A small segmentation model, trained from scratch.
Model: 48-pixel images, encoder norm batchnorm, encoder activation silu, encoder depths [2, 4, 4], encoder widths [24, 48, 96].
Training: soap at rate 0.0026, 5100 steps, batches of 64.
Rows from block 5 of the encoder, named by matrix and row number. Each number is 200 + 30 x the weight over its row's rms, rounded and kept within 0 to 999. All counts start at 0. After the name is the row's rms in percent of the matrix's.
# convs2: project pointwise conv (encoder.blocks.5.convs.2.weight, 48x192x1x1), inputs 117-155
convs2.0,112,166,179,271,162,243,205,216,193,183,169,252,219,210,205,235,277,216,175,166,234,218,210,176,192,244,243,189,210,259,201,238,225,192,235,243,269,194,165,208
convs2.1,112,173,241,208,235,229,222,146,133,168,253,233,240,234,239,207,280,186,235,224,161,228,203,187,204,216,184,185,210,212,177,234,169,143,182,223,227,207,176,224
convs2.2,099,196,209,223,180,256,184,182,146,220,180,171,202,205,205,239,172,167,211,171,241,162,168,205,195,207,181,223,215,223,229,173,218,162,242,182,202,179,175,227
convs2.3,105,151,220,209,185,180,177,226,208,222,209,238,169,199,194,209,247,153,176,156,190,245,216,226,184,153,152,157,205,214,232,226,226,249,186,206,229,221,213,166
convs2.4,104,243,131,218,198,198,189,187,165,196,286,179,224,180,211,228,187,235,216,235,224,180,162,192,199,208,234,214,242,167,253,160,170,197,206,190,279,229,182,256
convs2.5,100,179,241,151,221,198,241,178,157,215,239,252,205,179,182,161,171,161,243,228,169,176,201,246,204,180,255,238,161,223,208,182,205,175,233,195,201,217,180,185
convs2.6,101,195,187,227,148,172,193,175,183,245,213,161,154,169,175,231,212,186,149,160,223,262,199,246,201,184,152,196,190,245,234,199,189,181,171,233,236,244,167,159
convs2.7,100,191,176,211,257,171,141,170,231,170,150,212,220,190,218,273,236,156,178,200,197,256,218,213,182,231,203,238,182,247,145,242,204,217,213,211,197,269,225,221
convs2.8,103,138,211,176,221,168,175,166,204,231,225,182,197,227,244,238,209,239,223,195,225,210,151,187,136,222,173,175,217,194,212,178,174,187,181,216,231,169,168,156
convs2.9,100,173,196,145,257,198,223,233,186,182,187,228,192,181,218,234,164,170,219,255,158,166,162,177,157,129,202,196,188,227,213,206,183,189,185,222,210,194,161,156
convs2.10,096,227,208,229,164,192,176,219,243,201,177,196,174,202,206,165,177,187,233,167,180,263,196,152,212,197,168,244,236,188,232,205,156,217,239,192,218,170,229,190
convs2.11,096,164,127,181,210,167,201,207,207,255,221,198,150,211,228,211,165,198,173,167,234,188,234,190,170,174,194,184,164,236,184,165,170,241,186,159,212,207,235,156
convs2.12,101,178,223,222,230,161,202,194,205,173,193,140,228,201,192,220,170,162,188,175,197,213,184,205,176,216,151,236,175,189,209,217,231,209,225,172,158,232,199,182
convs2.13,103,242,216,147,209,212,156,220,220,201,195,183,208,184,236,213,243,140,205,222,228,188,205,207,203,179,214,184,209,187,169,194,188,201,192,226,201,203,247,216
convs2.14,105,199,175,220,193,225,155,219,186,180,232,122,243,158,151,198,222,213,186,229,173,212,192,239,236,157,167,181,224,171,167,192,186,211,134,154,232,180,182,200
convs2.15,098,211,184,172,216,210,208,148,224,193,216,143,197,261,192,209,221,195,224,211,190,205,167,233,151,208,217,219,184,167,218,171,191,282,189,192,150,214,220,297
convs2.16,093,230,210,152,197,216,196,214,220,216,221,175,232,208,173,243,211,246,195,191,176,187,200,181,203,161,201,251,202,153,228,169,168,222,201,187,195,259,238,215
convs2.17,101,201,243,202,213,209,228,163,158,268,233,238,215,201,170,194,213,235,166,146,201,210,177,256,266,134,224,218,229,203,202,196,244,218,204,166,214,186,177,200
convs2.18,100,212,238,204,212,193,155,198,177,217,202,253,234,149,165,209,184,209,152,197,223,170,203,195,226,202,261,172,196,244,230,227,204,180,223,196,230,221,172,215
convs2.19,094,232,195,191,161,204,168,187,158,240,195,220,244,264,271,252,225,154,182,163,257,213,180,213,181,227,186,128,171,196,235,216,206,205,247,167,223,202,181,210
convs2.20,099,225,188,232,190,205,145,237,216,209,195,198,137,225,176,205,230,212,196,218,224,229,201,196,158,181,188,195,167,199,230,180,208,180,133,189,146,220,243,202
convs2.21,102,212,181,211,254,198,195,182,204,246,185,216,165,121,183,169,220,211,195,210,158,190,179,164,206,217,151,229,249,192,235,165,179,184,224,225,157,214,226,192
convs2.22,107,189,198,174,209,198,167,204,176,188,139,211,178,181,194,218,208,176,215,161,182,206,138,223,177,206,217,217,223,193,227,182,174,193,216,148,194,266,143,187
convs2.23,104,188,234,202,174,203,196,198,143,208,205,166,212,172,200,234,186,175,207,213,212,204,201,211,198,174,237,167,231,277,201,218,179,208,261,186,207,254,182,191
convs2.24,089,233,240,143,196,221,163,247,186,203,214,176,189,202,217,235,147,214,200,203,191,175,189,164,212,178,196,233,231,206,228,214,168,232,145,199,231,255,275,191
convs2.25,096,152,168,197,189,162,218,195,218,176,205,180,162,229,251,133,227,278,180,202,252,201,122,173,191,164,190,163,225,196,213,160,199,185,199,181,214,190,184,217
convs2.26,100,193,187,208,250,194,163,199,105,190,192,205,202,238,200,164,191,197,174,191,206,216,246,250,197,125,142,223,201,223,213,208,207,198,191,189,184,151,176,203
convs2.27,102,185,190,220,215,192,197,193,171,247,208,184,186,238,197,231,158,181,180,196,188,164,147,174,184,180,197,148,223,228,202,240,150,165,221,164,233,213,162,200
convs2.28,098,210,230,244,195,255,188,212,187,198,160,201,182,194,235,170,172,142,199,244,220,169,220,236,203,235,166,162,184,197,185,229,233,206,253,195,181,250,233,214
convs2.29,104,139,160,167,194,205,194,176,158,209,172,153,232,246,160,228,229,199,193,193,186,172,233,196,232,206,203,173,214,218,198,148,227,235,150,232,208,213,211,198
convs2.30,100,212,183,223,199,234,225,241,187,171,221,186,186,183,204,203,230,160,194,172,219,172,162,201,193,212,159,150,252,174,147,185,264,208,185,229,172,217,177,169
convs2.31,104,185,205,187,223,184,196,209,258,230,215,182,233,131,237,214,207,244,205,223,202,234,223,199,208,198,237,237,211,208,215,201,171,223,200,165,264,172,211,222
convs2.32,105,251,151,219,201,185,210,243,170,200,204,219,198,186,196,198,187,177,205,210,150,215,171,199,169,211,185,133,184,135,148,201,133,196,212,191,219,180,184,227
convs2.33,102,193,158,284,163,206,203,207,251,222,206,246,262,178,228,189,212,245,190,192,221,212,200,230,196,190,194,188,239,215,206,249,214,162,229,198,218,161,213,209
convs2.34,099,196,220,200,189,241,207,245,197,221,128,189,194,170,192,190,226,169,186,218,171,172,198,196,201,194,194,216,228,169,276,173,222,180,204,230,206,206,220,226
convs2.35,096,214,208,202,235,179,226,193,193,202,206,206,208,213,189,188,218,234,265,229,188,197,197,206,231,164,221,226,198,153,198,191,218,145,204,176,194,136,262,235
convs2.36,089,206,247,161,228,186,268,194,183,221,234,222,250,196,171,170,202,188,190,205,190,196,163,136,208,233,185,238,188,223,218,156,139,223,203,184,200,225,225,231
convs2.37,099,162,212,198,158,173,195,211,215,251,181,188,172,181,182,213,166,264,197,201,184,172,170,179,182,200,196,166,203,192,194,214,213,255,204,180,180,179,214,176
convs2.38,094,148,175,200,177,148,168,185,198,141,247,219,219,225,194,201,208,153,220,221,182,209,186,234,213,195,211,206,214,227,164,210,194,155,239,201,165,184,203,154
convs2.39,099,189,168,206,223,240,186,195,184,170,220,150,209,216,182,221,218,191,219,196,205,173,216,201,178,212,163,158,204,208,139,267,166,221,185,193,199,221,180,188
convs2.40,097,221,183,212,176,189,236,166,214,186,178,193,260,243,160,142,213,245,227,198,180,178,207,182,205,226,198,208,243,190,150,205,193,198,237,212,202,207,202,230
convs2.41,102,178,220,203,215,231,207,224,203,205,214,152,172,168,200,144,163,249,158,248,178,171,206,229,224,175,200,205,181,187,214,178,207,235,227,204,208,155,162,203
convs2.42,098,222,150,190,105,220,144,211,231,154,213,176,229,197,213,238,207,243,210,273,209,267,253,175,201,196,248,207,219,196,201,218,134,170,174,183,192,191,189,218
convs2.43,102,176,231,222,168,211,227,241,178,157,182,178,194,216,200,212,202,216,320,221,220,211,172,186,216,198,212,296,214,236,207,178,151,199,226,209,199,206,200,155
convs2.44,093,248,211,132,246,204,266,183,194,194,203,139,213,246,266,199,214,186,198,153,206,176,169,189,171,214,185,181,178,172,183,182,219,172,222,203,209,222,177,199
convs2.45,099,215,172,193,194,206,191,170,167,230,239,196,172,188,176,163,279,225,123,223,168,224,217,243,154,208,213,185,259,191,179,226,175,166,155,221,207,171,207,166
convs2.46,093,201,186,218,170,169,246,257,189,167,236,174,207,209,270,183,183,192,211,174,206,128,156,163,261,192,268,187,221,243,204,172,187,123,219,275,199,185,189,189
convs2.47,101,171,217,200,181,212,194,214,168,186,177,214,214,181,213,233,235,260,157,263,223,212,163,180,194,149,194,197,206,191,196,184,204,214,162,252,189,194,251,155